Weights of a small audio embedding model.
Model: 2.11M parameters, waveform 16khz input, arch tc_resnet, norm batchnorm, activation relu, depths [2, 3, 4, 2], widths [128, 128, 128, 128].
Data: trained on tunes sung on syllables by a formant synthesiser, 39062 training examples, 85.9 epochs.
Rows from block 2 of a small audio embedding model, named by matrix and row number. Rows with one number belong to one channel. Each number is 500 + 25 x the weight over its row's rms, rounded and kept within 0 to 999. All counts start at 0. Numbers have three digits each. After the name is the row's rms in percent of the matrix's.
After each channel's rows are labels from the 100 clips, of 14976, where the channel reaches its highest value: "strongest on" is what is common among them. Only what is clearly more common there than usual is listed. The data: tunes sung on syllables by a formant synthesiser. In brackets: how many of the 100.
# convs0: first width-5 conv, stride 2 (model.blocks.2.convs.0.weight, 128x128x5, each kernel summed), inputs 0-127
# convs1: second width-5 conv (model.blocks.2.convs.1.weight, 128x128x5, transposed, each kernel summed), outputs 0-127

convs0.59 041:529502461496446525472519523562473513502494493496519505487522497522473497471485473493528485470498503537475494500502499436469480459498511493516498496503520471489494514488486483518462513484508484490521483516511468517493529517555462521506512491521495495476486494519492460509486504508487452504474511558504488471544517519506551470481510515490521499510458457497423495503510553512501550513563
convs1.59 034:491497477508516522479508496447518467481526459452469500497477483546478488536533479466468453486493518484498530504505522491500519466520534496510479442523472510531485479504529527527501472546461505472458462487492533487526522533507564495477503480502498497522515502482501476496502567498493507469520492475520461480507486502479516483483463452461500525471471498497499487495491470467482479470462
strongest on: the note C (100); first note: C (52); deep voice (51); vowel: /æ/ (40)

convs0.36 140:482495493478516491513494436491511494518451491443491499455484537486537501506501490502460510514507460500540530505502503474438504527529509498514514482504514464536511486517457492496433490544501469520499510513498513420505509508480498502486509468486501496493437465484475515501544497520508500458473480497468486508486452526505480504504468492515474463503515477479464531507478452482500513505520
convs1.36 112:515513499473504514524504520436491532506452482463500536513503506477484477472499484557510501505495518440491503431506440496512460497484475501506496491477502493472504467499473455475489479468523523498509490519513505471516488472450459496464523497526511500509507519481539492536506431504508502516476489494512523515497535502488475472475483529449497457488519506537478510477503458462482512504458
strongest on: the note B (100); first note: B (42)

convs0.12 106:495503458498479509513459495529511486469511494503454501494492475492487493493484493481457509555501509526504500484521534487492502526535479509557487532513516503530511496486513540503499528515490499529462500488516559480513447502537485472503483482485479464553496475505443515469462491485507508495458452434519497490490506436497464497500502492507503486500536505529471491512477479502515500489417
convs1.12 162:492460517517517497487521507461488471517465491473484488521524514495527511460491518457506506506516549526508487482535532494499507485513489483484474448542509489508471543514506464447485511470453495461454494491518464470523486506514519510426515488486502515486477512517443482517476499511518489488545497455481480519474512502457532494483486509516508503445496517477494514500492504517488461548437
strongest on: the note F# (90); deep voice (61); vowel: /i/ (47); first note: F# (36)

convs0.22 123:462523544462467495502430497496443457475511466493500494487506485486493497498478482463469501523511541499502470487501496463464492514523456482498487433509504487498476523504511523503507468493499500500496479505470541514496474486537491470510493501489493480521486499504447483464498485508498487495495464452518442462483510453478432479492511493507468475491485453509496481500466508495489465510440
convs1.22 107:507525477513522540482498462492525494489470498514482544521468486483496492517501514448490467506504522477509485475500513499486543495468474511474477487484509484508501477487489469443513521484473471464462493513596511459506447510500521518437471496477471504513511509506450533469523479495518495492502492534494481528474488502479474537482537463495499508428550515500488507483508499506493523487482
strongest on: the note E (100); deep voice (53); vowel: /i/ (51); first note: E (48)

convs0.14 101:494485514457501522476471482516478491530512486522492442531491503488518503466493488485482487481498509485488476471487464486505475469467485514444489471482456532463460484467472472494480515452470497475506469489515454485470542482504501489468502481477487499464488455510495466542524492459483469478489533472518473462503471532451531457460473485487491485493450443494500494512495497496501477506484
convs1.14 074:511487484527524453537478505504510520495526529508503480475528495462470442499488507554523508507495449430490462504500513475466490486494476509444480494478476473518517490499504503501491465508509563491525514507449495498494531486443500527492537534539525495536492467480544441497483493475499537543501516506547499486515507503497517528460517519498494497509476502519516532505496529521528498505481
strongest on: mains hum (40)

convs0.21 078:484472452507454494504562496520457538503513489513499485510504476517484485482475497471520480533511464523499490456464495508471482496498467503529477472488495487475507519491500467506518462496494496509445520481506514479486487518469505489472507499493497531491523477482521494463512481457464500521540439544528491452498528496526456446558524455474484460521514486522480469466485514501524476500527
convs1.21 144:465516515509457492516489485464528481490489450522490464468505468471483475489510471481516503495490483484480496529480470482477482524503487489475499501464450475537531480489505514523471474500525522511549516485456519521488485518500470483531515439481492457487495476500485536485488462478494507470424519502497519513463485497547491498466495477533494434508501497509489515495516549521436511474510
strongest on: the note G# (100); first note: G# (34)

convs0.84 089:487529428495469506481459511550517522512516504475523487534495480512492546468558488485520500512519564506538480490504476455473481497482475488489487522533499478546505545485466456500491513474523498491526458523484516503491498487574535486503476509510473453508501505501475513497504525509468493513488446528532456509522516484504480508490537495477516502490519465473509489499492496473520502521463
convs1.84 113:500473519499523501495500516449509540492460485470492499518494519510548510455505507462500515507489515475506505477512511480458479478507505491517459445511511496502479520524496496521446503429534486475522480496497468487523505467500495507470490486494497501500475487522490494509442484505511489500527512480487484497517520502505508476465497523481503552428485506467495492495501506503484476529377
strongest on: the note G (98); first note: G (32)

convs0.117 116:457498496500472504504459496520462455417506516510480525487502467469441506490498479491501494507497481517485477498484483509496474483521491501507503458497502502485510495498487531478495508506498525501478511516484496491506437487518488499496413494523496476510528516493459504510407504461486513507501492494488467530534489418503424493496498476502511494486498536498482489482494509490520523480497
convs1.117 111:514503496502504467492466506488497479480523466477484478508523521477546500505449523482501504477499490565514510471496594489478513502481475487501526498524473514489488479495476448470499505540471489484460511475481497501486509490477542506450503472489522500501483454506477448472495586462479488468524479514513496460496487500496508511515489508543507461466487470481513484502465525505486489488477
strongest on: the note F# (100); first note: F# (32)

convs0.16 047:500486495522505478459519450463475516435482507527514524481504542486448481494522520466473527488496467504491500494523508543518557526493517496498497479446513504450510473528488520487532509487484525488499494460452478475463473476471502514551483477515478547523533525483498516504447511490478536498482491487489530498515479448495512512505467496497506542490522521497477495498519521449515479503534
convs1.16 039:518520494532508508539481504464502486478468501461502480512492505529555506440535513484474532463497498560511493527513572508457497507522516485477472456510507489496498515474484514520516551456490442468483529481544518485481513514493539501460500504489496486543539487507503500489496536489482524485498524494495497481488500498488459485485450510526501511445471521473499515498472494527521533485458
strongest on: the note F# (84); deep voice (63); first note: F# (43)

convs0.64 095:487494458479487491481456479554519471474525457512505540524514456477505490531518502494509472487473520507473479500488506468471497507489473488534488512526492479543531503463517504499530508508487463487472487481515533525483478493582517486477480496513498463492506532515453488477450481485504516522517463536503487464545527463502460507511499476494466489498521460502514473499513486506523509500422
convs1.64 093:511507502488505528493486506475514521479505495473519511481514506479555473450458532506486548506507495541506507468506554494461521491483465497508498491527492469479515466493443490476438514480506468505493501490511491517471535434478478504406492459520509490520512493518504507496490520447500489512509475526503478514458494497498469489499514543529494471460504485510475487487486513491473511498440
strongest on: the note B (76); the note F# (58); first note: B (32)

convs0.90 104:517510561475519515507488500449473500459477461510498529488510455479481505491503467457485494523489452545478498518509504522503485514517457498504475453491508465460466497483511501489488487501502514488466520504468512475504453502430479505481514506522474500496502470488493499491465480508490468490446500501476487517505511464537503500532486456477489542502454468534460494524475457470481490496442
convs1.90 122:507501542477499507490504503514491520485520484503507496521536503474501494472470500476528514448481480506490502478494531507486495504474460502490529554499476500474525457490464490469420510527497514485488475500464454467485481410502543518514508484460490492529526467508438493465483511449461485500501496512517517470499477494487456493507471509496501466550473489496491516472469496482486489484534
strongest on: the note C# (98); vibrato (87); first note: C# (47); vowel: /æ/ (36)

convs0.96 114:506474490471445498492500464514509498483512449485530468532495486505483522446540510527530484508500523532493468483510494486457526484493524477512509494509497514505470505537509501446494465510481451511505480509508525478512483507504495472510487483439490478506507522468491529459473511466480519467510454497532516531511495483478488517454528513525505443503521520482543524545510439498554495498460
convs1.96 073:530476467500523513458494486503503498550536516535482531463485494498532463459494475442480484487483493541479509504510514425495537512520503515528476512501438508494483498523520470508491450451485481562501505503481484478514496486451482492488519512501510475445484489505462507493460486515482502508509490488472480513505518497523465478493450528515493513519492472553473535491511540506507490497470
strongest on: the note D (83); first note: D (40)

convs0.9 114:503445505459452468481454520496453470503491503470508483497495483528477504439530477480483451521529480508489485509467458494465498463508472463483507463517494478486473481499481459465487467478483503492482475497451479509473478486487472506497497495460478495496559512460531485479509514450454473465493468538524499512500499510499530488507484485475495477493473492467476480503511512461528463477510
convs1.9 106:470505501537529490509468476478532516454514489516460513525486442509507499495502464500489476459490504486479460537456511484454482494493493502475504515463499474542509493491509523541422509509533496539534510510510483518478532437514546538551489485486476508515498482447493518453484493482469494489496522521500504489489457500551481510478518473479488497506481508504523515483532526525479498478485
strongest on: the note D# (80); first note: D# (32)

convs0.126 115:498450519457481519464508505450486507432521490530476509530498475482463484477522501488495494510517475490495472514491483466440485458499516500490497458490491502480489477524507476503485485516507484497490486528470520471477458497469473478486480452492505494480485538501471547476452483487478509479538508497485495522518499432513503489492508520520513475505479485483461487478538427493525517504436
convs1.126 096:559495488497527508489474485495493524487505456527518480529534475475485494476448481475475514457475487514472492485496491485487471524461483499507514536473465493498513432524462503485446515500514515512532508518471497478504465461502549499506529459463489491496529485499420518485467489460445503500499482511524489461511471495513458510510481509480493452518473487487500493487482495494459505475524
strongest on: the note D (100); vibrato (87); first note: D (34); thin (high-pass) (30)

convs0.4 094:520492546468458495497448490498474500441496493465468495498497495475485497503509507495485488545505497526491498478516503509514495557569496498472517481514475483478532495499526529470484500562478519504467501481472565468508451532462467473485500505483519468481491488457474520471444494529495508494520485450521468505504522460508508487503486484501486504503521477519522502536496464475486474489455
convs1.4 095:519470524487486474498520517507475505457465474536517475476527508514534499521458529487506542449520499524504512478490536464502488526511490501505526541522459515497495484474498535524444463482493537480487501496449513491476508450466489497543537494496498502500500463503485497472524523505444511476474504533500523477506454489497448532507490534537510453554503469503483524485512512479500492469532
strongest on: the note C# (98); first note: C# (55); vowel: /o/ (43)

convs0.2 113:497503483476479543499441489514504499451505500503489506517489482452478487483513497488481510542502517545491503503505537492493518534539471502535492514488501506494507492492498521502506519510490521516447479473516567503498423498532485486492455492517492465532488490501456519490429476510498496514476454484508442502506497447492480488494493500496491503501500487533502499509481460489542483505413
convs1.2 113:497472520501517514488503522467497467493468496460495490534512514495535524472494548470518527498502537547494488501532546501480507488494496459488462432538507502504472509514493457465497522498459499488461490461529475495524497509521527503407506495509485521470508496523460489510484510489505494474556507466499485525479530499501515489476509520534508499444481517487483497499493515505503478540431
strongest on: the note A# (61); the note D# (61); vowel: /o/ (36); first note: D# (25)

convs0.75 097:505511525424465500514470490505434493488507478524499510497507497499486486515461505475451503509513527521508472508505499479494501496502456499512491376519529485491470485503470505508493485508499536516464465497472517499498450477526481482518513503502503491505477493501483475465505484492510477507483465469515477467464485442490486459499506503485471503516468437520512480511492478486513479521464
convs1.75 111:493541490486488518497511456510502474493508522497477526486473488473471481501506497444502468517515510485498489493493498489479510480484473485486500500488481476481513495485496470421470505535449498455448489483550523453500469486475493487467473517463458464497515497490448546476560501510509494487516498556469496534482502501442519525492513453502500495458532502499519484475481511476514537489481
strongest on: the note E (100); first note: E (46)

convs0.3 133:484504469471508540520458548508547465518547452512491488543500460514533502482517491485473500549479523527465494505509518489484498512523474518530515519483480459483459510508492476481515459494479465482500498489501471539500518503498506477526528539459497482483497488455484491498521470493492500532479466511526478491503494520483452493502534506512470463492469470541549496527509484471533472500429
convs1.3 118:502511510503514515505484506425520540499480502473521530491448507481477506501478488549525524487470495427521507466493450497502465466483501532510501477510499516507523479512486483510447509445532499520512503532517518508518529430468474499465496498533496498498488489509543510508499457484484518514462494497489502518501490503495491512484511518451498470472511502525473504473503460489493522495412
strongest on: the note B (100); first note: B (34); thin (high-pass) (30)

convs0.47 071:475519428482473515455465528568491482487510488505483502497489514492509484504492446447456532543487503521500503479509521499485489517494477484547446451486529503487481487520511548502481516495506534460437470495536481531468470462532489480505477523497487472491505497517470491488495491496505485510482479480490497500479518500513474508502518484471455460485463499554518507481489495463515486497462
convs1.47 113:498495486487476494491483507496505498467493487480514477480507512473544477508468543527486530485491468537502498495487546503486497486471467500484500489486492487487511447470453471464454509482488464470486504487469484503482536453479452472445484479553510495509460455514516490481494532462511495516484460507473507465487511498502461504493517543537515481461463474539502454484470532502484495478448
strongest on: the note F# (100); low voice (54); vowel: /i/ (41); first note: F# (31)

convs0.38 120:453477485512464513456533477486485492480496478511476513531521450513463423527494489453501507535447460482465500443469519482492515522519494494515541477479479466478517495516527507529502489495498495492500506497497533496460479508501491455482484470450529501502526521493464486465466455472512513494518507514522497455521525491472495473495470483526510483502506480478494445474508540491501484471520
convs1.38 121:533505503507465469514478493462524505474479448534514486478516470501466467479514467496502516495471487451482496526469452488473486516514516523485500495460473493525511490498532523531474503503531524500548514514456505511477511517504489499538518441481502477499488477492505535477488461504490504508398530493505513504511476498546458500491520507501490452497497499505484515491533525515427511468501
strongest on: the note G# (100); first note: G# (42)

convs0.95 141:494475531445510502515441450491477468488500493527486535508505474462458500494528496475465473504516486562497463515497530487480501501473486518498500479469508525515466509524492504494515474466480457507473507519479521502517447510484482494491461505542520508497507490503504504484475468489496478503524467446522457525537535468490485500485492512537499520477516512512479506506488464457518506534411
convs1.95 132:517483472523550512506461474502530484491499466495480515531499476495494507476506481483465487442487513541455509490477518517466488486496483459503499491470517491511479456465495492503505532510491493519494510474551466482490488514532535537482473458495448546526511440487454495466473484455462526482520487477505474486483468496502451500507475477490478449458474514490497491478499493516449488481489
strongest on: the note D# (100); deep voice (61); vowel: /i/ (47); first note: D# (44)

convs0.26 096:547497552503436493501509480453499545516513513499493481528484491533486514464512494493496526536536476516461492520501475459506539521533501510525526523506521482524520446496514448496535526471499541512518484501490507468508503506474520520523555490506499527539518521507526506524525500506504466513510528548495548454543500499498545538507467493518491503556481472486459512496485498511510501511529
convs1.26 092:451492541475501507476535525501479499499474478513488481478550523495508487474488510497535509446506499496510483472497522456496522486480495501475532548513475491485516503490496512482510494497460545454461468489487500482486507492469456525544522482478498520484478469513501464492520497486448474521459525500452518494479480489465445480483547518494497475538484476501467521457489450447486504506534
strongest on: the note C# (100); first note: C# (57); vowel: /o/ (41)

convs0.79 089:473503512452463512493500512461481490495492454483479509481531477477479483466521485479490490511479518530488490469478490473444485496475459500506493443483482460490469504489498483482480480492472419473507501490486493504473486462469489505495509498461492496527494504474459468485463474489499472473477493490530516483501495525501515469471515489503489467514455477510489483516487580491444482485566
convs1.79 110:442464495493483498511485489502517452506479507508484482469486494539471501453524494520508446506499492497477467522481491472473501501535518459468476503466446451489447517485541516540477492472467481487493501467511477512487543465482482483545484485515510472495461501506555480481494442491509509486466519498466489510459491496510440484469524461509488552489502471501494493486507516496498491486483
strongest on: the note C (100); deep voice (52); first note: C (48); vowel: /æ/ (44)

convs0.57 129:444505538483508529494462502483449482467486490479485511453503492458491466517465502486461519531477494475515527497508499510477489510515465490513513475485488496505490505495497497508479476523505513495484509472478526504482464510466491489488458498501506469502491490504467491469452479528497508518460501449481468500464497428510420470488521480470477500498502506528489474491480453498470476453428
convs1.57 072:530477501517505495489501421479481504494476469468528483552525478465552511470504464455509515501466506531477503456525473503483498485504474510521501507517497526516497530529497477482464507533496506461493505525523458515483467451490518536449507481483507495547505451449435480504490481479490489519557487455521484480506493503498538511509471470512494522499484515485481483492486469517500498523497
strongest on: the note D# (100); deep voice (50); first note: D# (42); vowel: /o/ (38)

convs0.25 094:449532521487491530492476499490474496509523527480518495504494480481527510495480495466512494545475530525512512485506556476477533503583496515530513509515529490499460513523494499518505494473505516505520505518516525528497466502494498474510460526495498475501489479499434493498514544493491472496492510482513473468487507514492464485497492511480462467474472451535531483531475587481515476501569
convs1.25 107:469481492482489484505504507474512428504461457514458486488482502520475470515521508480492447507509501517507476455502516498490501510521518474488495497493478471485469513495534514504462492460410481444433493474492485492496525456474475471539489466492508503458498485509533487499500503514508506480444517477469499480488460500445472527476498472499488521479496491476489487472518505493461501495471
strongest on: the note C (100); first note: C (52); deep voice (50); vowel: /æ/ (44)

convs0.93 094:500522464502507477511514449500480496510479550456513455489478516539518538503488495468491478470489534513532490478515478525529495540524491473491490495541496499529517513489500461486531513447509532499517481509505484509493497492494510512501482525493495522496529474483509461480547525510476459497487382500514492476510507502452517517487497463476497537511495550483533522498465512453494480496506
convs1.93 053:404496514452517524448515507484471474491469490528428518498498514467509475528506515488470513485491472486503524519495514458473483491514510467511507500501491494465508470473519474458477452434503526511503458491487508473497483459500438501483495486496479486491480503504509529479482505492501481477488513485430469496505525496508469477522514505511500508484466480520511474465531495461487530492494
strongest on: the note C (91); first note: C (45); vowel: /æ/ (40)

convs0.71 084:477504505471465503475453526460493511490525484500482494516487489486514538454512461498494507555510540541501490490485469479472474500529486505495483517527472458510503499457497456460497513525501486490534488522462553505462509473434526514492545481515500495521521510493454506526498505485499468475507482508475495488512497529526495498486496496496484478515518467527512473531471587502486466499559
convs1.71 117:470466517476495479508505511511501453506481489496487476469511507526485504469518523520539461500506497501489470465485516475487497506533507466457510542488451468475464527488530525518452483485434511456445500472498466500504539434459484513554485484509530474475468496501551469497478475495526502492463505478458522493464494494467463499472521508491496528527489471501484509481501491486487481494509
strongest on: the note C (99); first note: C (47)

convs0.91 089:474516496486439531489484531546487481464540494499508507500522481452504493486534501475507486518473483479505490468506492502467476485508474469476483540517505506489481512472517516514522480516485511482484515489431525484467462494512508475523484473479481493483470529528455458501462508476437490505520510498520438459518505494505421472505477520494476494510497465504489457544505540496479503492529
convs1.91 106:521476486512526500482455491466475539464484478479517509520454495534560506504521496478470508500466476502474478431461493519457475483505523521497471460478486501486467521497507523525469505475532485478522506514510480500482511458503469518506483456487505523498489474492521481485486499483474487488452499490480487489523475498496432515460500514460499555473500495474517471472503490487450501468440
strongest on: the note G (98); vibrato (88); first note: G (40)

convs0.83 128:477484486519508507484493527507503519512519439518485492532508450496515505504494525500524495460468528497468456497490474491473489457454472491490481537525472496536519504429561468479554461463486494513488498490510558553504504508484503524477528473483505500498542541497472475511505478480476490528546488483516486499506532525521473477484524472498480480506509459516511487497515540521475496482462
convs1.83 136:498507507480495504501507499430506522497512495477509515487462455453459517504456464549502503498497528419505491456504441490491471479457473507494491468502492497487521508500454487477469519476516513515506504514499517535520518456466484485443491488527503488499496506488528509519496452489508488521494482503499510500490500501485533486476550522457507457471509474502472493484471452482481517508434
strongest on: the note B (100); first note: B (33)

convs0.17 110:482489543494469479504444508524411486457516487498482509503483486469499503486486510524462499498497481494490488486494492482487508519513507485481512410521504513502491496505530532487513481492476514517451508503456524504513467516533488478492486514502479481492490497502469483454488512500491510508508446454495425472497500430481454441480499493505471517492483450508505515508512519480508508492479
convs1.17 119:500523477497509539481472472487510459482518501478473525499463496489482494492504493442500455493493513481490499452491524499482521487472482478487486493493495480483499483496498481421479522503435482455429489488574520460510492485493523504457472494456486500501507493530452532464532504474499493467500488520499486523494479500450514497491504471466501517452515511472490487468490481487487507481455
strongest on: the note E (100); vowel: /i/ (57); deep voice (54); first note: E (48)

convs0.6 089:500480527479495480509415522515472465452503476487473478499466493483466497456502494487459469512513483512478503487517471453448502525527511485509504449483496493519495462512513499485512441509468427498473507510468499522505484503503475480492479495487486472501491506466516530446502502489486494505512460433470475486496516439486471478479480479485487509478505469508469506506481478481507480494467
convs1.6 127:493523487523529533502480429497528464513463498533486517531473495486512489476507466455504475490508526513457472497507461506486479529508478474480481483450489456520513473489516496464494514460484500494492525482573488491507476495498506516482468490472470496507499504504444533495501417481499528453518488510482494521466512500514447468464480455534490505488517515495479501496502540525491507515488
strongest on: the note E (99); vibrato (91); first note: E (47)

convs0.18 082:468496461495523505490507501525521506500509465488466491501496476489521481483475487473481495513510545515516490475497530474473514516535478507564476542489519505526489489512519491496483501509499486517457479503559553498490463490558500450489483492500465462537492501503440517496486505490505510486452469439494487495493500494507453499489488493487517458500520500537498478514471447505510493513410
convs1.18 118:503483501505505493477528509471483472477472468461470472499500503471531510471488524483504501517519549521523476460496520490476517495508465509477470453531497495499478525504488457441477511478454478454457479486519467488530515482504514510416498464534492503475470512500478473509482496517534467498524479472471499510482516502478529504468510505506510489457500507520492517492460503518464458519427
strongest on: the note F# (95); deep voice (79); first note: F# (45); vowel: /i/ (36)

convs0.10 099:528555565492429497504482504496434497500506485451509454491499507516505492496475506498490527545495534498506510498518474475511519527546499480516513439521501471509499509504505491514518546486519524499491490482487523499478470512530529490520533518448493526526491515513491460480521515537494476501481489494499508441496502445498518475502489490485455526513478431502524513498469496522485466463495
convs1.10 123:472529531478492503490480483484494492477495464503494517485540500508516465525500496444523513467481465506495499444492533490477489478505496505489518532500497506469507503466506515492453491486440535458434476501528530467476491452486472509535524481452488506509508475510474511468542521474447493471440532513488506510502460496460479525501479503497497497527507505472479518457504460459478526492510
strongest on: the note C# (100); first note: C# (47); vowel: /æ/ (40)

convs0.11 079:462490442491512511497466513522476477514497464513494475494500465528519497472498495527467499518465495510526481493507499462468475529513487504552504522494491516552476472482517445472527505488527478510456497481501565509490476489506523457482480517477495497481498463515487513444495479491513480524450461483485498480438488501510490479482521494505497454466513469519518514474485461495504493510421
convs1.11 114:484482512494508511516518494480513466505475498502461487512503490455497503435473481502495484501497533494508490498497481499495466487498462473484468451505491455505460524516466448423480504464454505481464512487509442498521493500486497496427480496515473501472499498515483480515460428505517518496543493468483486507465528504472517466475505484511500480445483512504469499496477520504495464517470
strongest on: the note A# (100); deep voice (79); first note: A# (34)

convs0.65 092:458515492477491493490466466455473491524472510464506491464510500469525514493517508483478485564487508538515498507490531435468538542531500525531531491484474457505487488515492502499498472497477454500517488504469540471496476509433482476498505501463508469512463504484457488479513512508486472511513522499508517455474492535502483510523475502499486487495512444521470508514499547465497465479561
convs1.65 117:467475503480472467522487519490510439502489473498463474502496487527456486471509498531506427505479485482500467447488487495476504498493509466471503505480457470488452504486523527505474484496434492461452511485486465481477532472469473494528490463530528480467498498514552476506493456508496520497428504478488505480482493501451474500470501478482490513477502478506481495475513501484459496493494
strongest on: the note C (100); low voice (53); first note: C (42); vowel: /o/ (39)

convs0.108 093:466508499485516515491497477462498534458500518467480503474466505439500505516505512473486467497477546512522506485495511503474515507486474503484472555460505494502497510463495495483512452499495520514570459491515579524490465520468473507493496522485495460478476478451463500503470479492505475484475545478521488484471506481486519525474498464479516488494512462522500494508489575473477470488522
convs1.108 094:485479491520522491497512490441491433476505424515447488528496499494467487498530514510490447511496520472516507465483516483462501491519502461492531487519501472529482542492527482494486515517450488470468484479503483502538515493512506519515475432530480505505473501488513470508497505519512476494499512478485474489488489499479538500512518475459494492457492530516473474511528472516418491496456
strongest on: the note A# (90); first note: A# (38)

convs0.97 093:474499480465406481491460527534488479438504477507466530470495490458443477491491480492495489504495518472480496490500492489501487469495479481480490516510501484489500480483524515493481479513483491498507499484477541481495415460544477525494477483492496459491486495493464475478466485497518455489492509492494462515515502429494504495477479477489480490488508476478472488471491451491486503484444
convs1.97 083:526482513497534500471457522472476536460509457476505497526503537507548519505478508465496524473489481505490470433467539484471478497475487515462486527496504484499485472490483511517469513485535511493520487516478491507479488469499509528515500449474523518492501457493468474438492536443439489496494477504499503471514438497508471528488480540471502511508473515466504498489477483495445498469488
strongest on: the note G (99); vibrato (93); first note: G (28)

convs0.61 091:448511465493513464482445480517482473483513517522514506517502496466529513463509475495483474510484497485539498481496516519496494535522495476549501463513499503518485497497489533507496503524465527487408503510467523484461479474536492470503446513503459497526509500501445511486487505481472523485478449473513453462505502494511429480538475507517449487475511487531494487492511467485511497490501
convs1.61 109:497490505500493463506475513511521448480493475476468493480509509462528467497464532520480501479497493552510480469484540516475492495516471490483489473494458491487486454471500458445491497520439480482439505468483506491488540502492518502425473482524527504485495454527506456487486535475482504501506485479503485471480517500466484510497510507539498444447479492500513475480486533494485490486462
strongest on: the note F# (100); deep voice (80); first note: F# (44); first note: B (28)

convs0.54 082:546504535506427507510482500495475510450528489451476469479508488486465489484509534512497531536480494503469520497535491475531523525520495477524518502469496478486507482492510521519516550517499526528462493453471521489487479491541484496543542511462487475538505527496503480511446517521514490520453478509487519488463494476509527529516491480480478514490461468511496523486501528507459437458505
convs1.54 102:507498532478521512488496514470499498481528449494513478503525497503511486473481509493508533461507496519505503441488546507513448501524519528496510530510502506493486498488514528516472495485458533456446498516478498472485516471509518502549534453477518517481494453513511457463495543501427515508460511492487510453504480494454496477489497516513500454546482486478489536476501473462451464489514
strongest on: the note C# (100); first note: C# (50); vowel: /æ/ (46)

convs0.23 124:483506521471502519473521509525486486483477457475488526448508485473480501496472470415504492499501499497506519504482498520497472476465413472506475511485499460522452520474512487492479487481505480484515522508501529524483462472510475519479479511527474490495509481520511489508470472514483460495422500499510499521469497471528482526517516461456502498500453512521476469514450486503472474482460
convs1.23 090:512484449489474476527533458489528525506533456482521508497525498494496493463497502487456512496497487499468506442546494505500491514488502524515513485491472501458488523517508470504472488515529458507522525534463456503519447446505528495455474460460501474516515465475453469508471487515496517495517491444516474475515470495486505491524485513459490509467481505481509461483494440490468484536509
strongest on: the note D (100); low voice (57); first note: D (51)

convs0.63 088:452487497463484519474482475492468501476474493496471438497494513479516446490506493500469474486500502499530465466465487484492493476479502499501476470470471539515461456499471483484476458521478492505465470466502521475455508470525477482458458472458473492475445503503461505507508498495492488481479504469495486474464463489469498478472472493495495473490463446510525506505460478499479474447490
convs1.63 077:460464481513514479547471473482534475496484479509483490501488484445524458474494458509477482496491475502472466473502470503492490473497495475453478479484474452515531483472510456505487524480505525499505541475505490459473477500496501519476493475518506488482496470477468457474476421479489557488502491501512490525444516505511486514497459469511497495507469508497516497489507527527460458538452
strongest on: mains hum (56)

convs0.88 077:478512486511505497492426482501452465492493506480499483494492483493483491485509476461506477524506507498492489478487479437445475539516504499489494455494495476517513494520521476517498419494490476500443470462484536508460492459495499443477495497473480486525470492515489502465514508497455479517509461489480466473490523447516496482492466460474493511491509443502498481478506491500485494443505
convs1.88 109:488517459516515515527480427486527453495510492541475536509464455507498493493499474432457479488498502498458480525491474508456465504500495477484485474479493476520489510493515481495470486474503489507523516481563523488503487464519498508499464495471463512502510497473442530503545461490489538461496509510483496559475503499547487499481481446534489515471508504480511491488531516509490502500467
strongest on: the note E (97); first note: E (44)

convs0.70 127:476491490455487540516460538549534495509539465523495485534516476508534490478509492481450517552498528547477508530511516497479514511529469519526522527491502484477456489503505502485529471503478492473484503473495459529509521505507498484532521526473489502499496490474471482525522469506510496529487456481536468480504497519478445503500530495505479484480461467560541517532507496473533465501440
convs1.70 101:498513533513512515514478508421508527500474478469513531493463530496486516491476514542546512487462503457527506448500480499493446469485501531511504465517509505506530494489489476506473503457516529521498498531527518498511523463475480497469520480529506493491502486534538507487498468481477496493457488487489522515493481505490476507471498521444499466482516507543485525482478451491467528491410
strongest on: the note B (100); first note: B (33); thin (high-pass) (30)

convs0.77 110:490523532526512496510459460481490459512499496439521471476483520515505508508454481459503492509507541491524501481512476526511460534544478456485492502537497458510502527502498468479494480473504468504525510484510475509498516511501527481477474554497481463481518445496520449479528519519461500511477440485515471482501514503474500510515524440453503533503475515492529520521460481509467469471487
convs1.77 055:399530495486510492455499508458464492508467473516440499504488536529507440486509506481504473485477472494515505503524489503522513471527499502525529532491496493543534497483511510465481513487530496500503431514546494476488507461529507530530501493494490489488479513482518488474519463508484470479485506494460484489487497493512443479508478490475508518439536503512502501498546541487495501499467
strongest on: the note C# (58)

convs0.92 155:471502505510557518495496540462503512514524471534509501534515459502521517511465484472471496496475511507459495495490505515523493489498479472496484480509494449468490502482497446496532515436488511484460523496493462548504523498439514492496516517511500492510524486503483459521512484488504481523494482464518468472502497523481450501509508482469513546513470481537518488510499505502516464491391
convs1.92 110:499498481496523496492508507488529473507500480467483519499504503470440518487436499559485474467485500443518512456495432501509498473444485517509513523504495502496522479510442476457518516519489491504479500501510516517531524487504529538453490477521483499505509482523537497496502463493500505489489487484502481494500481497451496492524516505434503429490510506487486467463467435470488524495496
strongest on: the note B (100); vowel: /æ/ (36); first note: B (34)

convs0.48 116:481480484475506517486469488478454492476483459478489489472516482461500486479498488456454485502479476528489491485468514511485485487502450479507476435472496485476465492463460471481498458488474488500474495482477500502477493475462495495481479505499485496485483489485484476490485474501466477483444463497489475486463472505469499461500491464457473532486463471537492492507467437482485440467459
convs1.48 092:493476494493494499545485467498538488481517472545483499474504452485477481472489430505490470496475451482450482513503431476493506480518483526463494502496439461519523493514508484498437466527524509532524525540480479481470485451510505500483494476510489472507505467464473491520484455484511528485494498483512485496493489496545542509507484441489499485515496502517527480481513528529472498507513
strongest on: mains hum (26); pink noise (26)